From a checkpoint of a small image classifier.
Model: 48-pixel images, arch res2net, activation relu, depths [2, 5, 5], widths [96, 144, 208].
Training: normuon at rate 0.014, batches of 128, held-out accuracy 98%.
Rows from block 7 of a small image classifier, named by matrix and row number. Each number is 500 + 25 x the weight over its row's rms, rounded and kept within 0 to 999. All counts start at 0. Numbers have three digits each.
After each channel's rows are labels from the 100 images, of 14976, where the channel reaches its highest value: "responds to" is what is common among them. Only what is clearly more common there than usual is listed. The data: rendered solids tumbling over patterned floors. In brackets: how many of the 100.
# c30: last pointwise conv (model.blocks.7.c3.0.weight, 208x208x1x1), inputs 0-103

c30.95:499454511537510483547511510477495472498515535510510473480506480514501538528501497492498538516530541493501515496543493525523479525520478525521488462469497521431494526518522495531466455505493492524511514506496444486524499467442482528547461462473484520475516458514457536489511448477508514483496474472505465537471532
responds to: light from behind the camera (60)

c30.178:488490524470461508492513509534489521457519490494512504497507507555519491519523498521470534450546483504481463489501542473558469501472505478476478497517479502473497526509485490517510536479486503496530488502429470514477479491506477466542493520470511475483513530484466462524453477512484531512492523482497514489546492
responds to: light from behind the scene (85)

c30.40:526498455510488501474476500500527539480509499486494446506525481480493501510470521472511503474501531462504504486496492517493468525496518516487479515483488487515515461479495511492526526487527495499505510538511568486522510531459432508494495471503547491552477517508547547504493488510497466516499502509478557486494531
responds to: light from the left (96)

c30.113:512450487513529459480539500484489509552520509498510487506512561518453556482444536508497531505498517519481510498522532514466553548513501516522470515491542511475463485512514496511467460507471499470468490517482484464493501489491484494505490527504523452478497502521477532507534472504468535500484471496499493513475498
responds to: light from the right (56); count: one (53)

c30.68:505495527526519446495497513513503488448487493525490500470479511511479487519514482497512439504479535524528474519472495522495477530491474486501508469540531504444521512539489489515542479545499500515483474503487468531511501503552543467498482483516535512526521472513495470498534533553550534481482476499508525538472483
responds to: light from behind the scene (62)

c30.150:542498513511498532469484493470462481483475466521511421500487475484512498494452492506523528473520520557495490469502478473495505517516524489480506531472484490512504541480471492530510486473522495543492554490509491546519463485480524560472489504545523524543527533499503452476507514491508478520505481533542519512510467
responds to: light from behind the scene (59)

c30.109:521493469515483541493517503465489502512521515505529535475543522501525499510495504489530499490501504525534500485498446472529469481500478471487502497504475502462448475515493526470477476551535556515515506493497463468544503479508503480495500513518539511523446529511531467495502504469483510453445510470466536521503490
responds to: light from behind the scene (98)

c30.191:499446453492524501494522519507462527566499458489506493474500513500477439460498503512554485493525447483551492488525514482456514497495473467501534481494481505474497491491511514561469475558515467558479511507502490504499474546507494507480500491535489530506475448474483481520511486515502512536477491499490446521526465
responds to: light from behind the camera (77)

c30.143:504503497528504535476496534503530491488511495501523502460507537496527515497495499499473479517480492513496530506500521465512494522493511495496453508523456444478491546486488517486487471470513495535474516525506476474453511487523481485513522503485466522508517486503546538508514496572518463507500521446484513493475516
responds to: light from behind the scene (57)

c30.139:466477480539510510515489469489489538552520507495492438523496528482521527486515525499496460465507430525508542491525486472466514489527464507482488516454503485486490519499495515516537509500487516468509499488465516491487540524501470475526513457480544522539476537522525524453490520466478457496500500462485528492519495
responds to: light from behind the scene (65)

c30.75:488499531540510471518512487463516487538504493500506470499500543532525495503537458505515481542537487485483501504572461483479452485523469503490492509488511490529525465470517482482529524492477503507505531480481508546555491476526513503486490466522530463535481498485579497529509527507511486444500481470480509503473461
responds to: light from behind the scene (75); jack (25)

c30.153:479492559478476507486511476503479519510549539492499512498502522525524526518518512525505485520490504475493502450540509470518485508502497508510494525473494502514484577478505531540478514500530467537468514463444476495516466466501487493482536521498518517516491473494558524532494529472463515492470493543496485514495508
responds to: light from behind the scene (80)

c30.126:530552524494490498519538516551495488501484508512519511527534488497536470489500481530474516511504495501504502517497498498452514493506496493504507535489493498478468453472513490554514474524497464520514514466520511508445489469539477502513511524469463501491471531492470503454500532481505486524523482477502498513495480
responds to: count: one (67); light from the right (64)

c30.41:518538489540513468502498451506487495520530461484476481477513486515475505534493492488536497506543495477485490472531508491467508529506518497494501499542482490525504461495503511528519477523485479528474505439447502494488492443502472485509488477474517470488455482480496516506483461513529502533528516537476495493507495
responds to: light from behind the camera (98)

c30.181:512496500517481506537531536493521507505493542537495539481499541486504523506486499487475489522499531539482536485501504506493465490533497489513495476488539504470458551479525481495510519557463479492539495563518507481516539472484498483519482508503488551498499517519457494515479552473488528479495476484497544516503531
responds to: light from the right (96)

c30.134:565536482493508482510503509515531542455478541544473468493495498504479496517473516524478495496492522494496495515466486522520471468545556488546523525479519491447471486520492514489461492496495505470502512492468494522511490515506532477492506568514519515495491510514469526510502517484471537498489504496517507484459528
responds to: light from the right (99); count: one (66)

c30.159:486508478470531464515464508478543520514480472524499508513530497499504467478483554522483511496482477508488540505508532487479500524500492523521456484522462526539495494538490510485469506487453458498502506513493514532478481473487485512511513464455459488536506500526533494518474481468474501453512484532509512489511499
responds to: light from the left (96)

c30.176:485499484520520512543528525522468479467535478527493505519507518446501479470501510453513513523547484500505539529503484520490502510529488529512472498504470503516469557514491471467510477448504503481515504521529483483512537494499471493491463464500505465516503463501475528477486502487482470482452482512479512508479484
responds to: light from the left (76)

c30.17:529495506510504495457458509504512530502449502510460504481488477528494482513481501514501474462490491452474465509467497483528491512494498479503454522522481487496530520469514510479498501512463500542524487520531480512462483506506506507541513474473468530481477478526517485487535463521492472543471467553530483501531509
responds to: light from behind the camera (62)

c30.169:478514452458494460530487521489475501495541487497505477508518481518463489535493487497528498487510493508500512446494500502518512509489519445520468523482473518500511495544508491477512467494477551484481473507515546523513557510481488529508495567509478445457459508494509497519502543522501496514503525529464509473526484
responds to: count: one (74); light from the left (50)

c30.6:515502531505498487469493482504500512492464480475506478463534503481493479488521520502496497517485562500508517480499480565457465538518475483536493477500487505514528472500482540497460502502531500517486503504501528538554501553529491493475500471478505549512531491510501486513549472520510512500497479509476506478472463
responds to: light from behind the scene (76)

c30.144:480484508512493504495486507518474532514506468506574508506483465495511486446476442506473492497534515539536444509463532539494521498491526488473485539483496511519503453511494478489503524499468486485465537487543549459484510481513514508492467504523508477485528507489482456456535498522502476476528529483497501489495470
responds to: light from behind the scene (72)

c30.8:530500496511491457515515497467514468527557511492507494510479500451532498543512491474480508507471522477479513506502467478501459510536464473443499511482517481533490495582489522500469496500543470482492498500474477493521508458468521500499517469540491465490460473475501531514572525481521456506462506496493477525493488
responds to: light from behind the scene (80)

c30.123:498479515497495450470488462496467488532474456477492456487496485469479500448491490523518490472530513494527478477513508471507482463472533471510450510489503507461512469511462520504491493536532508578500530463475503500486479511494500501495469508480518493501545501505516448489510520461499473482530454538551492518521510
responds to: light from behind the scene (59)

c30.66:473524541501505493493450452488503544468493520501511509477497454499514495508505445508485496493506518533509525457511490507494486500498501505543523502483466483462495472531515537460509497543514548541499518481486470473500464490487506477540499531506501509538473532448485508492442531517480505488536445474475498511534507
responds to: light from behind the scene (58)

c30.90:459530480532518531493479474509488519512510512526504516481500525466497511482524546537516465565480516504511527526530520534489511510483496506457436506481489518515517469486489487508461474487509456538490499544535518537487505511533509486511533478492510512507541445479523478470487517471519482501480465466541467509530506
responds to: light from behind the camera (92)

c30.0:485524538545517485491503515542463499528474509505484537496527515484524503466518535515518503523494491495486540522526516470457496505520523508493500462494531518487482443490502547511516476462456498508470545495500513501486518483501508522532509500524540475482473542513487459529495519493514515470473496504504507470509495
responds to: light from behind the camera (59)

c30.48:515494516493513464484509515509513477468499498460463505453488514528505486484497540443501548557452504494494507502510504510522480498527510466495510478481518518477465469483459541482507488518496450508472491505504482488511507475486519535514527482506504457500488541485532514462483530527506500479504516495573517509465504
responds to: light from behind the camera (97)

c30.161:492502513560535482493496476509486501498476494488507528492484516528506501478512477507461498536471462475497539503497527551484500498519494480533523493481571466493490475482477516500479460475446538485494515473490484471520514485461547476466497499518523495484444497476518488576515512524519459520520510471479478511538512
responds to: light from behind the camera (71)

c30.91:516488492539504520503535487467492463482475460477491494442477495478487492479478524539528519489500507518497526489504496519515523468466493490466493508501508505498472527525514534513478528458499539504477521503513569504519506466509488507536512535529502491495505535529483494503452475519495502420444480513512484506507515
responds to: light from behind the scene (98)

c30.204:508497465473503508501453474476491481529472516495519495479514509481507588515499449498498490462462502504508504489543492499451476524518476460470500516505535478512509502485456511510458487491488504477470502494467484499495487524483460516490525463523479505524490494503512481521506489498516486520493493504467552459500501
responds to: count: one (67); light from the right (63)

c30.182:490519525466520534490523504504485488498529508506541520473523470504497496519483516510519495488483477486476480491517474495512495489463479531471528468482510488506512497457450484523530526497500541477481501503427506481508486484487492489494525496506479511513455501509545507457475487458498512528493514524505553526524486
responds to: light from behind the scene (88)

c30.118:479576489581467506500548538526477532515498463473468513474503517489534486475481532466515507489543498499502494510557507469491515480539565523509491509523492480510444478518535564462462451477529515505480473515533476563480508462506517520514506511529484479496480483490496536490539504523511538508509489481528512506581441
responds to: light from behind the scene (100)

c30.86:518495490550524540485538530491504500517445478484518519470448498493525475439533545489478517497525470506527503522495489460487484499495489494498481515482474455497489497477550493506523460504457495472504518525470456494498471516480517462502552542498532511483509548478500501486523485484492479522500472515479531482502460
responds to: light from behind the scene (92)